Rows from expert 4 of block 7 of the encoder, named by matrix and row number. Rows with one number belong to one neuron. Each number is 200 + 20 x the weight over the matrix's rms, rounded and kept within 0 to 999. All counts start at 0.
# up: expert up (encoder.blocks.7.mlp.up, 8x128x256), inputs 43-85
# down: expert down (encoder.blocks.7.mlp.down, 8x256x128, transposed), outputs 43-85
up.14,178,193,174,199,173,188,211,178,211,195,187,184,191,239,214,224,199,179,198,210,196,210,175,163,197,196,194,197,188,197,163,179,223,200,198,205,230,199,222,217,181,210,231
up.15,206,204,195,224,189,170,179,193,175,185,189,199,190,194,193,185,189,236,194,177,207,184,219,200,169,184,189,203,195,235,192,212,200,199,198,215,218,194,169,196,234,171,196
up.16,184,177,187,197,203,161,178,192,209,221,157,175,181,229,192,209,238,189,222,189,229,171,203,234,210,189,164,167,166,179,167,180,170,191,245,181,229,189,222,258,237,219,198
up.17,214,212,220,172,195,239,186,202,188,176,187,175,187,204,203,218,234,185,160,159,190,190,206,184,191,193,228,188,178,184,196,187,215,193,252,210,172,235,186,193,202,220,214
up.18,199,164,188,189,254,175,199,207,191,201,173,189,227,214,189,198,189,180,201,194,177,221,164,205,197,225,189,174,224,190,178,216,203,185,170,187,161,211,207,223,192,187,185
up.19,233,184,212,195,197,211,187,183,217,204,201,186,188,192,218,185,221,216,202,180,188,199,223,188,181,203,227,214,220,177,199,180,206,163,214,230,208,203,214,202,233,210,227
up.20,203,201,230,199,196,183,192,179,203,202,209,193,200,216,206,176,213,185,220,219,178,184,223,218,224,173,202,179,186,200,186,185,220,196,202,175,211,224,190,184,175,187,181
up.21,190,188,189,172,188,199,187,202,200,171,210,184,212,178,223,176,217,210,210,166,207,226,205,203,199,180,199,245,191,230,179,188,243,210,223,205,184,198,186,183,191,227,199
up.22,217,210,201,174,175,176,222,211,190,196,175,199,204,181,169,193,184,226,228,211,192,205,174,230,193,213,213,214,218,189,198,206,185,171,227,202,198,213,230,251,226,214,205
up.23,216,193,214,233,193,207,198,211,184,233,187,166,210,192,202,191,201,203,202,207,217,174,209,215,217,172,206,169,184,180,219,199,186,197,201,210,193,171,184,208,188,174,202
up.24,213,191,205,208,229,209,185,228,189,192,201,208,218,176,244,201,214,196,198,184,199,223,223,185,206,202,194,195,230,218,219,253,217,208,210,190,176,231,209,192,196,222,199
up.25,233,223,211,190,217,241,183,197,188,180,203,196,187,203,222,199,217,235,178,200,196,201,172,191,180,203,202,210,199,227,211,207,190,191,199,186,213,193,196,229,199,238,183
up.26,177,174,196,213,209,230,169,201,189,212,223,199,205,182,197,202,180,228,184,202,203,187,164,226,198,197,222,244,193,215,212,216,182,209,196,222,175,190,206,183,189,210,186
up.27,194,189,205,181,221,219,186,228,164,195,192,244,234,168,171,217,196,216,190,180,194,220,194,224,193,237,227,247,214,213,212,250,213,175,204,261,161,228,169,177,192,200,168
up.28,191,232,185,189,200,169,215,178,218,202,188,207,181,223,210,178,185,229,181,183,212,175,201,191,224,190,195,178,201,200,237,157,218,199,173,181,222,207,218,222,203,217,201
up.29,207,204,210,200,216,192,212,192,207,209,205,181,212,181,226,195,175,210,227,196,192,189,210,232,222,179,190,190,212,187,221,217,239,179,223,199,206,178,173,221,195,208,160
up.30,189,202,212,196,176,185,207,214,184,163,189,207,216,193,202,215,206,205,202,226,188,227,205,209,187,204,191,181,198,179,193,214,209,189,174,211,208,198,195,189,197,217,198
up.31,210,212,189,197,210,224,181,196,176,220,227,195,186,224,201,262,191,180,169,216,203,172,185,169,227,203,213,217,160,206,174,226,213,177,165,187,222,145,191,214,208,200,192
up.32,191,251,172,188,162,177,220,194,243,194,198,213,191,218,195,201,230,213,246,192,218,230,169,178,189,210,202,184,178,186,256,201,199,212,213,197,213,218,232,194,190,187,237
up.33,212,200,216,197,218,216,170,193,206,202,203,190,189,199,196,215,197,196,218,192,202,197,208,233,206,210,200,206,173,199,227,225,193,209,196,207,150,217,179,218,196,208,189
up.34,201,175,178,165,206,206,167,194,175,216,205,197,199,198,211,187,192,209,192,178,221,223,196,196,178,210,210,208,188,163,223,220,201,207,153,205,207,187,214,182,179,199,175
up.35,196,183,188,191,192,157,214,198,212,183,200,200,208,208,180,224,203,218,181,184,212,210,220,208,171,256,218,205,197,185,219,208,183,169,172,216,202,209,192,206,225,178,228
up.36,197,179,210,170,206,194,200,199,185,199,187,218,214,206,205,175,189,206,233,189,209,194,186,203,218,189,209,206,183,221,206,197,219,191,188,209,202,215,158,215,179,163,191
up.37,215,203,214,216,190,201,179,166,191,171,216,210,184,197,182,224,193,202,194,199,208,188,186,227,178,206,195,206,194,181,219,220,217,211,195,233,199,179,193,191,179,156,196
up.38,207,184,215,192,202,168,200,231,200,194,183,206,175,206,228,163,247,242,169,217,221,189,206,187,177,211,200,203,208,210,208,230,262,195,186,196,186,215,152,197,218,189,188
up.39,248,224,223,182,215,206,176,238,183,200,199,199,184,195,195,214,213,205,193,189,161,215,199,199,192,187,203,188,182,181,213,195,177,178,184,183,205,168,193,220,233,193,194
up.40,203,202,176,170,204,171,200,179,192,204,178,186,196,248,171,221,197,190,191,193,255,205,225,190,228,190,185,190,215,153,204,201,207,187,183,200,189,218,206,220,200,207,197
up.41,195,229,197,221,202,184,191,173,216,225,200,210,218,205,208,173,192,204,211,208,229,176,201,204,195,177,232,180,244,203,194,165,211,207,195,209,200,208,194,193,193,200,204
up.42,170,222,195,161,179,169,193,156,242,217,172,191,199,242,195,182,262,188,213,208,178,200,205,188,191,224,228,208,256,238,238,187,156,185,253,166,171,167,192,220,173,210,178
up.43,205,186,204,205,196,209,229,205,182,149,235,187,219,174,193,212,160,213,209,205,171,205,204,193,205,202,220,186,223,211,215,209,222,222,191,202,212,205,220,195,156,199,199
up.44,174,181,199,191,200,184,177,215,211,183,175,211,235,214,186,170,224,189,216,197,184,178,155,197,153,207,214,233,175,211,195,218,175,222,162,200,191,201,246,239,217,198,228
up.45,183,197,200,184,199,209,220,234,212,187,200,179,185,185,193,174,198,196,204,209,202,212,199,205,199,201,193,203,218,187,235,203,185,222,198,189,218,193,209,207,199,225,206
up.46,174,223,198,202,207,213,223,213,204,213,214,226,217,183,195,194,186,197,213,204,211,196,225,208,202,172,221,159,216,189,212,212,202,218,220,181,184,170,190,236,156,203,199
up.47,202,213,205,190,173,205,196,216,199,237,197,189,177,176,173,208,212,180,168,200,235,193,182,208,205,160,185,192,189,213,196,184,168,211,228,186,212,212,197,191,212,238,208
up.48,192,193,190,204,202,209,189,200,192,192,196,169,196,215,207,186,208,179,194,210,214,193,200,195,195,155,194,181,200,177,200,183,211,228,226,204,207,221,188,186,193,219,195
up.49,211,199,195,177,219,217,221,181,171,199,208,191,214,200,202,195,177,197,193,184,205,193,229,205,206,182,187,180,211,185,214,194,198,174,186,198,199,212,178,213,180,208,172
down.14,221,204,215,204,198,196,181,230,209,212,222,217,188,190,185,203,224,192,196,216,204,207,204,182,209,196,195,205,208,197,230,206,225,186,198,214,178,212,160,189,196,218,180
down.15,183,171,208,197,203,214,214,223,233,190,203,187,207,235,207,198,232,179,193,192,216,218,183,202,223,205,234,179,198,175,202,179,202,214,194,159,213,201,250,190,174,194,196
down.16,194,172,222,170,155,191,176,204,221,210,189,184,202,194,198,201,220,187,207,161,206,207,199,185,223,192,192,191,192,231,186,193,198,161,195,202,193,163,188,178,216,211,176
down.17,196,217,192,201,204,186,232,198,218,161,183,192,199,197,215,204,218,140,194,213,178,200,202,220,223,204,195,209,185,204,199,199,204,174,190,168,164,208,183,213,202,217,196
down.18,254,132,209,172,162,174,259,155,165,133,114,123,189,220,173,217,218,190,163,224,174,246,164,213,204,197,185,189,181,201,225,208,206,187,181,202,180,204,176,246,185,184,195
down.19,204,194,200,194,219,197,185,205,180,179,185,208,216,230,213,206,184,199,202,200,211,224,201,211,206,195,195,193,184,193,173,213,204,219,206,177,202,183,205,229,201,201,187
down.20,183,194,176,221,220,191,179,204,205,198,202,203,217,188,192,206,187,182,173,176,189,191,187,175,191,251,203,224,219,195,186,192,211,188,186,202,173,188,202,213,211,215,192
down.21,205,222,223,223,197,209,204,174,232,217,211,202,198,222,189,237,181,203,187,207,183,165,211,190,223,208,201,180,213,181,213,169,168,211,196,196,238,176,195,182,222,184,204
down.22,164,188,186,225,177,209,168,173,205,186,209,192,204,215,199,180,185,192,164,194,201,196,219,191,217,217,172,200,192,221,197,189,209,197,175,189,203,200,183,193,189,195,208
down.23,204,214,198,193,190,225,184,227,197,231,213,191,199,174,215,216,197,196,228,185,193,175,197,199,188,215,206,218,195,202,214,214,194,206,214,211,196,188,210,201,183,169,208
down.24,216,179,210,175,230,200,228,187,216,211,179,172,177,227,172,187,196,213,205,220,185,210,192,222,172,202,217,196,213,176,189,143,234,200,205,231,211,213,203,216,206,204,211
down.25,163,182,197,173,194,165,190,202,212,195,206,214,194,228,177,195,191,203,211,178,205,164,230,212,207,193,212,196,210,181,182,189,192,194,197,206,194,190,203,179,185,193,215
down.26,177,167,189,180,233,197,208,181,216,196,189,172,208,199,243,190,208,209,208,203,177,194,229,223,183,218,204,209,173,201,206,222,179,175,228,176,231,197,194,203,196,212,198
down.27,208,189,160,174,166,198,180,180,181,217,212,190,207,213,217,212,218,204,164,222,213,193,227,190,232,219,165,203,201,197,184,181,226,184,219,186,218,200,226,189,225,172,215
down.28,187,192,198,203,227,206,204,201,217,205,187,203,190,169,191,181,184,198,201,199,213,200,185,206,182,234,222,214,200,196,163,224,196,194,204,192,207,199,199,199,192,163,182
down.29,206,210,174,189,202,226,219,185,185,183,200,210,193,185,209,195,191,180,196,198,223,198,175,209,189,206,219,186,204,225,206,204,207,203,186,201,220,216,215,202,204,201,207
down.30,188,194,209,213,213,205,196,188,216,250,236,231,195,160,221,169,210,230,188,182,210,175,206,150,219,191,209,212,218,215,195,209,202,217,220,197,172,204,194,203,188,193,186
down.31,146,223,275,198,230,149,173,210,253,246,180,236,253,290,117,110,205,293,177,209,185,192,230,262,150,175,323,151,226,183,185,175,181,226,287,189,187,298,278,189,184,92,217
down.32,180,174,196,220,200,186,213,198,211,190,185,201,185,198,181,197,167,194,232,185,237,221,165,181,202,181,219,183,206,232,219,183,153,204,183,171,174,186,180,201,210,180,193
down.33,204,194,207,217,182,197,225,177,210,210,220,207,215,199,193,200,207,212,185,226,181,193,182,193,196,193,196,198,214,209,207,207,209,208,220,197,228,202,214,213,209,216,205
down.34,208,184,175,208,170,214,205,189,198,182,195,201,180,199,215,180,187,192,191,210,210,187,204,210,213,216,212,219,231,211,157,185,208,172,225,195,197,193,196,200,214,217,217
down.35,207,181,205,205,206,209,203,191,190,206,208,226,198,219,221,195,183,204,199,200,174,159,227,205,207,205,219,199,229,212,202,189,213,171,205,227,193,229,211,226,185,219,187
down.36,174,197,215,183,215,228,184,185,201,180,178,212,224,209,212,188,196,243,235,207,184,169,207,193,206,201,177,169,205,203,175,208,240,213,214,196,208,208,216,203,199,220,194
down.37,164,167,186,202,217,197,201,224,191,215,201,192,208,199,208,179,161,187,208,185,195,196,205,205,228,207,204,180,177,191,204,210,193,183,224,175,202,194,199,203,202,206,211
down.38,200,220,178,218,226,220,211,166,199,185,218,226,246,224,231,218,185,204,204,202,184,206,236,218,218,188,186,191,204,190,182,201,185,213,215,191,189,212,205,210,215,183,209
down.39,181,186,188,191,169,180,231,175,193,182,232,210,171,241,178,215,200,184,188,202,223,186,181,167,205,214,171,217,188,196,228,240,218,190,217,224,201,200,173,195,172,200,205
down.40,171,155,208,181,220,201,196,215,175,206,134,215,212,220,173,246,197,199,192,205,168,249,192,190,217,182,193,231,217,188,193,220,197,223,220,201,216,182,191,261,209,163,207
down.41,209,169,208,186,206,195,196,241,179,168,196,177,198,221,183,186,212,208,189,207,216,184,202,209,196,217,182,196,162,192,193,190,192,179,194,189,197,225,208,225,190,215,208
down.42,215,232,207,200,194,178,200,213,204,215,178,221,179,203,188,209,224,183,172,191,192,185,221,209,212,186,176,176,189,201,201,249,217,154,203,199,167,215,168,213,178,185,203
down.43,199,203,213,188,212,192,185,228,227,246,181,205,196,227,212,223,224,208,176,175,198,208,203,203,203,204,195,207,223,186,176,182,171,163,206,206,185,197,212,207,211,183,201
down.44,187,196,200,226,190,227,226,179,189,199,198,186,161,189,220,214,185,222,188,211,200,177,209,170,219,185,222,178,203,195,209,197,230,197,240,188,195,184,182,188,169,205,173
down.45,224,195,176,229,185,178,202,172,213,199,221,192,211,168,211,216,194,204,242,190,190,220,201,181,172,204,243,207,192,234,180,209,178,181,192,216,189,181,203,214,212,164,190
down.46,210,183,176,219,223,174,209,193,202,192,185,176,192,182,208,208,194,181,176,214,219,192,215,223,207,219,207,204,199,198,155,212,213,183,220,193,212,222,199,153,199,213,201
down.47,193,194,222,226,241,216,222,188,203,183,207,216,214,200,221,191,194,211,220,201,169,202,222,186,214,220,209,220,218,200,246,187,194,192,165,240,188,192,210,189,206,183,201
down.48,190,166,175,201,182,217,240,232,187,186,210,178,195,231,214,196,229,194,207,201,213,203,204,211,177,193,178,186,202,207,218,246,231,224,235,186,206,219,203,174,198,218,194
down.49,202,201,197,197,224,204,214,181,215,197,205,221,213,193,205,171,191,199,196,189,205,223,185,221,190,196,215,199,196,195,195,197,205,204,186,202,195,214,224,206,198,215,186